python train.py --model="contrastive image-text model" --vocab_size=28 --encoder_channel_attention="se" --text_encoder_width=128 --text_encoder_activation="gelu" --text_encoder_parallel_block=false --text_encoder_positions="learned" --adamw_lr_other_params=0.0022 --batch_size=512 --lr_schedule="wsd" --weight_decay=0.2 --adamw_weight_decay_other_params=0.05
Rows from block 5 of the text encoder of a small contrastive image-text model, named by matrix and row number. Rows with one number belong to one neuron. Each number is 500 + 50 x the weight over its row's rms, rounded and kept within 0 to 999. All counts start at 0. Numbers have three digits each.
After each neuron's rows are labels from the 100 texts, of 14848, where the neuron reaches its highest value: "tokens" is the input token at the peak. Only what is clearly more common there than usual is listed. The data: simulated fluorescence microscopy of cells.
# fc1: MLP up (text_encoder.blocks.5.mlp.fc1.weight, 256x128), inputs 0-127
# fc2: MLP down (text_encoder.blocks.5.mlp.fc2.weight, 128x256, transposed), outputs 0-127

fc1.228:446440498477479512501571412554513498489449530511454499495469449535465467493429464528484476506529503469418458576453459518574492525533427479538507446433422475456491497486484485430455462472590482511379454396421525520494530529437496510534431428417506421441513396437502534426467462503488502589590481507583520470468524592389489478451435445511581502519483566479457522554351540523560480573427
fc2.228:435471498542477448493509579510515609476487369555518528355475604489468522472483571544555541475515472580470527434574556487511540524535503567501590536566487435489540508470589590515508498522454465470563572482569493525544471398515621453431514494472513576531550422512503482497555572495550570437425468539468474490435517566476569517504518567446488522406488429510521471549523455554513473420508
tokens: "u"; "l"

fc1.83:491547548557484506571536490533443474449382495555426491528484532454430492449453491467514487492557526507496540431479548563562528458526496529536547528504528544499536507577416420457485467467544577509542581492482511555574496626451569532528429504494399417536425504545512544509470530489411492494322482594480478607541416601455499551522465538519500498537405467466583547474522440528511466497484
fc2.83:486512519449443579434516485538544415505534551475427474502513550511494433593516542488491461565596457515609490434556554409569462446521574446482463435448506413501565511471520461555426571465473597509540476424549586515508519439402535587588496530507470479494467510490460468528473492464634468512522451499495485441518441460440505525522498416437566456551547502492507466411497424466595554446553
tokens: "o"

fc1.199:437513461479486517534526440544410426506432512516562440460480555454471469429455480438509454526369537514481500600567582490478546545476525432575443480421497442460513605458583484461475558565597516482494488430513416448532419527491486490553470517549437470488499468503483564517587457497448557517511486461562509491580486571491490533452434513444511518409408563476533401522481534469545379489590
fc2.199:572540479439421469513515592479441499425573473393442603487506479551527555525457578529504477557517489539440440498587462466599507457521486508431508530495503380436466422434449476480461507432410413533551550432581499544484453456451594483540568451399552540517398492585444491461490490504531505427458471446490427519389475547500498516487460532487532537510516513555485516472514406470513458549505
tokens: "u"

fc1.24:499452683542531508563514468568455426518498542450625450501467534458495490559458498445509502431495541585507488543478523456474519487513549463555492513498449432572466560472572582466410544550567474478445517569442435417520453448565530493581534534524432454482478523520491542483564548499466535536609549489535461487525472555605510493471448578436592528466455498444511456462441437455529451518602
fc2.24:523520569482456461492466569479504544450541499406492626477472466651534624522484572518539570569529527502510500533584575444563485540535474462434522479466553411448461390448557490416538474469466448548575493486551489516474475502456622514496504465434532547543468492607456480474476512467557581446535539518529492534492478599475469572537414593481451533460496536523487462504519431452533530564512
tokens: "u"; "s"; "r"

fc1.171:479488658541532517549508411599479443545525479473648460527476528502493471533456466437487507474515518569523494544460525467483546495512559470542511491475500418557487511492582554436404521556551452500473506547425394441511397453566495478551505514526467462512477517552517557482566492497437500524572562511528475486532451584604545498497437574429529510432464548416499435482425451464487436467636
fc2.171:524525572481427479488487577471497534460526487393504628478455467637522621518482572497519564557539512511496477490568548443555475537524484445421522479434544384425471376437541483405544479463457434522578492485536492491474467476463599515494519429431536533511431469581472486478482520471557558416539528507496492516459455581469469564534404565467462510492465518522497441488517427413521519552507
tokens: "u"; "d"

fc1.43:442482463593490579437471520448470522553526478575353505514588469506452538504542496418526558555546495478500534538463483504483584517497570477456481470495466463551551543545441504438458494429554544451502506507507473457457537473471507409574492507514427465436546396509463499543441459536588449439396484414513431449416499573578456543479500545491386471507551480571456464494503561545466541612407
fc2.43:502514567525493576480438429475468480446534440513438477638527481555558467511504498473571515546587453500615493464511537430477484537520586510442456430482525417450582555486512437510473440458446554547504506462451526465515526446431486544572488410561522495453483492478451463476508427560623457516462471500524506499586439478440410536496448396520508459648465581531472447453539484494575525438492
tokens: "t"; "m"

fc1.44:528529505535508520497546474424555638529497513453554488526529438508531479543475540512498506516563505433527490511485510520511508525481517544571501602546461522398486481629448521445449582451534520471537432482481496534486485528554558505487478494444490504453481681585507542455454488464435349503478600569574555603466448502473548497533569433492456513436529510449541503410477374485474491544523
fc2.44:528487483512447518500465556493428528494506537633523475417480568483494514507498515566485477526465457556551495538605483448530480457568449429479546445445566432448531620486623433480405531571419485470537514427485446478445517511446517549502426542531561489524593434528513470498469492581511477479442429441465514511587536453531440522488518554505435497423455393476504506493570401449539587497404
tokens: "t"

fc1.203:550571512489509568512482562538479424435478448549542496570497503518584500488406428474449486632446454587497471557456562450447499500531528440491507420583459582507494478551427501553433460499462505542457421490496446499503585581607400519541529531516549465431481469529520515581414481567511609475542507516521488491530507606504505460497486536532658503510530477587494510500461565423506485461533
fc2.203:448486597554552473422431409512478494419529557503492537412421521435540450523434485482557473398511482501463629534416494572595449447499515434599607489450571493502496519503463456435558460526505542491514537467540432464447488496488584447520489527560453533557470436571575580429506486513472469475563568519516556550452471500503504555561587527480438475539497502445534448548506475425440494581452
tokens: "u"; "e"

fc1.242:433500621521565559457531436489506509415419580573443498520470552437573440437579555449522437596495479552561504563449548509514503457550423517502467458478513486515527512549439537590425421431527500506442461537503505456471513486505413478566409517518565515465513493489527602508516588499489515640524519542608539496460535513477531474444484527457509467584521485549449570565476511464501428610481
fc2.242:472455441434482632508548534634465517470493435606513525500526639553522502527513525566527482574492542532494582525499592512494492481495544540474482457525451462568575448555475460497628444524436519521558551410492447503491525451460483518507466602400513475535577463497498467430584439493509510466457442537459500486437552455515591488484454507462482514475523385525426484446530460460513446457414
tokens: "d"; "e"

fc1.232:494476408328584516591523468520491493357545534509491498433512546391478497524530559449660485503496464502429482473523472512581403441567460482477556549529515507487503478513437485530449490542483547510505493504473503561495484523506464554468487433510447501478460570438523537517517583493467489529540501418482518413534521457497433577388481434592583490447485466588473449485498429478516538437450
fc2.232:551558368436446437491560500536488474556451537407490478499572557427454508496503482479419450462383493481514489512540414515517569451509444548569489512519527504481458481482538485547447582514490392537518542383522472567541469562553499502509566557545499482533511532582396541549513545430500451468480491447386387513513504502533530526392470554532558564484483535566524510576557507474504418464588
tokens: "t"; "e"

fc1.67:547529548521381480416560492536548522494546472512505468430424522490550462479545482495538441604518483462475474516500540348447508448468530438473546498523421542487461476533474527546408495514378478498483479483520449430546503519496470416494476527555443387500566553495525547598473501531524557466591495558488478476516493564545510410474546578531480492523394409523372570548570531569457508446538
fc2.67:506430500447469522504474561485553422426505510512490386486521437485476426367537537480486533393506589421468467525505592531548475474456507553504593428501508515532546411449503510561538536559527378522489498483506521548521561522552584464549499501528431478435500565496494532447497549498503515557491576487410463468493487502550510516351500547513430536513449388611488494477418484600557524493521
tokens: "d"

fc1.63:501457458516491506486562488515467532575604501565543478463472496588500529491448565487528489448475425482573472494457516532474565480496460505564595630427531410535481435532410485608513541419523564521563473499532482547505531510536504501516540574545538454432512643543555576532553522484458503480408523488587479553479474505583482498471535596436453498444436412520579594513425529491490493565437
fc2.63:560520450482614512549497516459524471454470451569454522519468477435486442429550510511472479449453443467453546478608528475470500531500503546486469416565450560519538562497513500501539410562519560436496473438458491462512525543470431480532490528520417513598551585511514510466450496534555440502515396485514562457448499462544405444520624512499550473601497537546381386608634514498501495556525
tokens: "u"

fc1.236:497504447425537503450476497422451503443490519447476485484413481483457513449605523547407468470375581515431582485464553512480445612502488564484448506547534546567527450532509524473501487478456482443529511394539464462551502527491603529418534501443478519546579489477479539484423428470441564556435552485508544525527524546482424476522602588559428463463380483465437492551571496503517623504522
fc2.236:469436513424507571503598558495469504470522570451528513487492549410536550506500465502485505473361535534446488538434555516521492604477495560478494547502487520499457381560386498497554532516532413540493415497445558508449555459511526459522550586398521536572459499485492494522492562380407494555502413457471600478514490583552515486620561527512480501483473507447494419558502492473492621490511
tokens: "t"

fc1.142:600533549509482538494523510555481551530576480556513511475573566507519551528545466599617572575549464528454505570536509550468528502480494447559471512409479569603469518489436536526562535548465444573441532494426455534588497604540567489503453512397487379525472508376594564525531521468516500506463464459411478438458475528446531513461488494488414588460486512475550512520473518484491388555520
fc2.142:596472532506562501476537461484429508522477600606492532505524456466500450449596487426467604422514517488486515419532509507495525409473512540554574426478485542517525469546508495527547494514484560490439626552521440488512423581519436467468557437554480401390550554567554572473468391481468476443449539516550435493488446438515406422546520515528514509520487561543373515467536568495492512530525
tokens: "d"

fc1.102:423504472562481547443478529458440512556514496590342507485567466484450528499520473450557577534524513463498544544483505489470574509507559471467491428480466460548530529507461499431475497418520520439504500510507482455481541470475511392563471503535446481417539430513464493486467472544573454451380483392514417437428502580597480526496502516503381472489528480602467476498473569528455568618368
fc2.102:512511562539500598474446435465483476452530438528446474631542484549559480511509492460579511551576463505612504466512527430476491547528587499441462449477530415455582562496514454497456447448455552552504510470469534466529524454445488549575516416555524490455476485482446449478506429552626462531473476497522515495582431496425402533505449396523501441645470581530468442466550479513587527433494
tokens: "t"; "m"

fc1.110:566506547534513507521512433409579496589453510486422560474473533460487579459648447390542537491494453545586424535520483432547451541530554495545471493480528605535489424504449434474451579454519464526498478438494488506558579500483598502499474519561567462435429591425560560508471645494536506598505541475497502499448450502434507556527462491554401549495485514521508546466513518453458486492441
fc2.110:415498484491441343504495451477439464462480599499497535513472525495463505502527455513485441528561482485517472507542582592506529556434512517548436519604517553462519536412464491367510541581461444507548583504502508460481464556482513500480482579581447580497456504459513594530489478426543457465469433470479542418631525539540510406445556475485554463480398450496482417534437455476508518598495
tokens: "l"

fc1.0:436474556495466571464596421556561483474413597499435514504499428514505429410487476477511477553530469500470507589457521511547501487549387539493465440433470450457422533516483548513478497506563448475407389488420500551477472580479461544546440488441583494453546446468488585468524482534517486579545483552600498521441560580452502499512475512468626474520531538555519588520379543478523467573494
fc2.0:453439565455499518442481558523435534414495414546560508429518663506506521549472546506511529435524515586468517472458581560532488436539514462489550592494536480578530518533515534491520471512415531493531574455532461524510553356445581436535556489516519527474562373545547422454550484524535530445490491577501506482459477457507564416497474564496435565405510421465480473466444439525545463475423
tokens: "o"; "e"

fc1.155:487542457478501416598505454609363483556533485517450498517483490441528536490347471528465430389435446526432499517481435576506478509452498471515509553448428517492548561425495486531458472479526503455439563502473440508538536613438497469599477472544518495434524567516544560471567424523447481525430492428550430484443454457599557503450516432462424458498501466491523502525444419520562437520465
fc2.155:559496420389495493482576498407480507463443459466457596540481580444567451453512565488481445490418461402563481444593466460478485522522474495539437449550460476474564509578501495526451508529554525516487530363464462530529427595554517431451511505485463459544516493465451490523399542442504491477467461454460456545483517542440472510418570548510553493537571506535558489493614567432354509465508
tokens: "u"

fc1.161:487482413334569554571465512536472461439564524497541465493541540420491464502522512498668426534489466469454478521528456477551394413554453513439514518558483492438538499516466541489476490562557539492472501521447511587407457504451454546541520439501477519420496576454527536482564563459453437496572507439487455478491536544550471589387507466553594502417481492568481424530492475455515549471446
fc2.161:564564360407456433513564490521477482540481538403488482504555546432472512501508477458444455486386505495481493502560420508527556442498427551559493506511541496450465446478510475553450581497481398540528541397490490562528480552540489497518549552509502490531514504571371539560516550417471480465458486438411393498500515514489535541361465545528564569459493547587523510572561495482490412475565
tokens: "t"; "v"

fc1.146:488487462436552465487491503420446516444463531444482454517463457464479489431589498533416464470359574482383551475473539515437429591473504581485442496523521528614518456533479491466536530480481490495528522375527481495542482502495581481416507502466449500549593519486504582452443425485451550554395569447512577558539516502501454488547580596582478503502416491473464493504569496474473626476490
fc2.146:491459524431508544503581540507462530481520552436550505491495548392541571501508469501463508478394535547448477544418553517544492604496502564477499570536495525483454400569381515486563523517555414540485440514455557481449558472515506482513530594411536536558462508485515515521510569380398517575513418454474608485508468593544507472621563527518476499478467493457491430568480470498491628490524
tokens: "t"; "d"

fc1.51:421491459503555480458457428570532484508497540524598446517424513487450457530584458459517475548386606448538470538564428439446433523514504462516515437467497500471509569558566464389461496481558553446465408447457491470498508633508452347489494484462446541483519418539545522442500506507570470477477482491576531541467446555511453552539410516390441480438467464486493495472465529488526408550461
fc2.51:622540522436528516491546591502410510454536442423405634514448440587539542525487600503484505622515500544508463554529518401517474510495531411452458464517479398397501490473547481452522488457478525544554534449580475495466516467433556488542515488495528498473452544533453501453518411504612557388491513434527462563413505493478413569493465511459455555523554490523506522503513451469550439550493
tokens: "l"